python train.py --model="audio embedding model" --dataset="songs of 200 made-up bird species, synthesised, often over outdoor noise" --train_examples=39062 --time_shift_ms=50 --input="waveform_16khz" --targets=["first syllable"] --num_classes=9 --embedding_dim=128 --arch="tdnn" --norm="batchnorm" --activation="silu" --depths=[14] --kernel_size=3 --wave_channels=128 --wave_strides=[5, 2, 2, 2, 2, 2] --widths=[320] --am_softmax_margin=0.1 --am_softmax_scale=30 --init="small_normal" --optimizer="soap" --beta2=0.99 --lr=0.0015 --beta1=0.95 --shampoo_beta=0.95 --eps=1e-08 --precondition_frequency=20 --max_precond_dim=512 --merge_dims=false --one_sided=true --adamw_lr_other_params=0.0015 --grad_clip=0.5 --adaptive_grad_clip=0.1 --steps=6700 --batch_size=128 --epochs=22.0 --lr_schedule="cosine" --final_lr_fraction=0 --warmup_steps=330 --weight_decay=0.1 --adamw_weight_decay_other_params=0.01
Rows from block 4 of a small audio embedding model, named by matrix and row number. Each number is 500 + 25 x the weight over its row's rms, rounded and kept within 0 to 999. All counts start at 0. Numbers have three digits each.
After each channel's rows are labels from the 100 clips, of 14976, where the channel reaches its highest value: "responds to" is what is common among them. Only what is clearly more common there than usual is listed. The data: songs of 200 made-up bird species, synthesised, often over outdoor noise. In brackets: how many of the 100.
# conv: width-3 conv, dilation 3 (model.blocks.4.conv.weight, 320x320x3, each kernel summed), inputs 0-79

conv.192:457544471526490459480497482484524500472535491491463477512511479491530484526550493521489423482491478462483511482441499520513506469491477477507486520510530472482472477539447496439485517485544483479524455477496504491471507531499497508481529519
responds to: low song (97); first syllable: dip (50)

conv.131:518504452495465521529511505460536535484540517478506497498511471445488471483517486522505473476506487487534465468463502494489550497495505491514525544533539475523502527467446524472464487469525532489496529496488494465532554502454464482449524555
responds to: low song (79); dip (63); downsweep (62); first syllable: dip (51)

conv.108:450491443471515512461522508509506467511514535466502543481469450471520471493506477504472513441505523490469537442505524491495470558514512473477536509543486487486536463464494517506480525491506508497488523487492533481464489485521455512498474498
responds to: dip (39)

conv.312:493475504463462467502458473474487503509483495475497529503529463463506521485523474474513482498484522481527479427502508494493504475461478437521502492488479484467511495507475496493545484513496500475480459511497529484500511525496504497533469496
responds to: click (90); first syllable: click (71); fast repeats (61)

conv.29:520497532512496470489479506539462507525454486533484538494552532528508514484519517534474503555512476524455506537503489481480515482529497505483491473487474506530483483520550483486459447510431477494490495493459484457468501498541511500504517477
responds to: pitch: middle (75); upsweep (50); harsh note (46); first syllable: harsh note (46)

conv.36:469483511515477553508489516526476455523511513512429503519531500503481504509510457488476508518505514483486497506487489503458480499476511482483510545508479504486490527479499518483484468508541552483525510504482438483491520456518530480563504509
responds to: dip (46); upsweep (44); first syllable: dip (43); first syllable: upsweep (38)

conv.300:477523514496504515502557528500509497491510486491526531528500500507520492547495500504499518471428508474520523461560489474483490508481484518531507513502501505520472454492510468521513516539486474465495516429506503526484452527490516533492459507
responds to: pitch: middle (84); dip (78); first syllable: dip (69)

conv.174:470520478519532482506519537480483444538479509460494508538498513502488481514486497498480522478488496482521486488540482509492489524510522490497513505449497481499460497461532481477520466535489486483530507510490499502504493524501499541501489538
responds to: arch (50); harsh note (46); first syllable: arch (45); first syllable: harsh note (43)

conv.17:495477491470504487503471486449474477503516507514466437504523482446495511505476461495511489510513504526509466470455464491498488497482475486508521493493511508504467521461518520503509476510524533506480506517507469489504519559490504500497459513
responds to: low song (72); arch (59); first syllable: arch (51); first syllable: upsweep (41)

conv.232:474485490508466491479486498482496469469491528505515459467491531501492471495474462501549481488508488457537530501435492492505497503483514526534513502478500463449481497500480490502490481442526514505516496472473507470496490470537507450475491523
responds to: pitch: middle (83); dip (54); first syllable: dip (51); arch (39)

conv.48:500452502536490478507476548499516472485517534514492514485507518507497528527496510516484474541534473463471480505497470491503497464481565526481564469475496470446491486482538502519458463549505486489499480497478527476488511514516500462526502462
responds to: dip (78); high song (75); arch (62); first syllable: dip (55)

conv.247:509526516477506477522464476476479551485518461515498534519501499489518521506536488477490470469437501534521529474479479459457429519472462478516538545471456496531519506511444510476508470491551481503483457536481499541504540511514494489534505496
responds to: click (100); first syllable: click (79); fast repeats (68)

conv.195:476534483529451425469470522504490516485515498455466529477525493480463538478495477494503485525485515489516451517482466520497496482505502502520525552481495510496521520448512498499469468522517526502549475463523504512481510501471504501477513495
responds to: low song (87); upsweep (56); arch (51); warble (39)

conv.272:521498492462528497503493502480485489483455482450493498468527536442454487493489479492509467468472484504544481465545488483496502493533452496508482489465474508497501488472487496511529503489472484481459514461491514513474492507492519524469468532
responds to: low song (67); downsweep (55); dip (39)

conv.242:487544504521506495526475480485501529528481473529477503498529498509502522471539491478527459496464497494518492449501496495503466474514464526533478555488476535481501523523509478523493475489504487530541485504494457530508567481549524479497502527
responds to: dip (45); buzz (36)

conv.63:491499545505461487534497506483517498507499500534491499487559479452542526504502482482484509520517502469489532479468487499524489511471448486478489548499506486472485520501499497457495541492524518493475484511495541448511511501512467526492462520
responds to: click (100); first syllable: click (82); fast repeats (64)

conv.226:457498499509482465478509514486520518492504503505480572489507502503474494481521512506500536491488501557535489523549504511464445513463499509468496495501505491469535521486524495562470514512501543524509488502533494525473519474498513510470528496
responds to: click (100); first syllable: click (93); fast repeats (86); high song (55)

conv.101:477479460488499486484499521478495489504503507543463506490502517475487474516495514497478513484452530509476484503516506474466461456496488512449464523499488486479510525484472508496491464438523521524473484448469468504505524471535454504476510485
responds to: low song (83); dip (51); first syllable: dip (49)

conv.58:513471482494466495493472511490531488498522506464525458464478501437514498498486535467521526460477481503511482547468476524521480498478522507496456524478527480476481529499509503499535520462500554521563472445468493464545469518511510536491512535
responds to: low song (69); dip (64); downsweep (53); first syllable: dip (45)

conv.106:520502520483497493502492464469517552475489490490473448474489537483488491540474530488501481475444506502536509546487481487493494503439512491518501523480522569519518510493495511479510522525556499534504544495537478549491488521494500485482517504
responds to: arch (55); fast repeats (51); click (48); first syllable: click (46)

conv.304:485485468498524494485475492482475517494463482492491477492516461500537463496489493495473522487496531483454488467514477477471479518458534450489510523480509481490504478496514453509482502467521469496505492480489528480486512496478495488506508480
responds to: dip (48); harsh note (46); upsweep (44); first syllable: dip (35)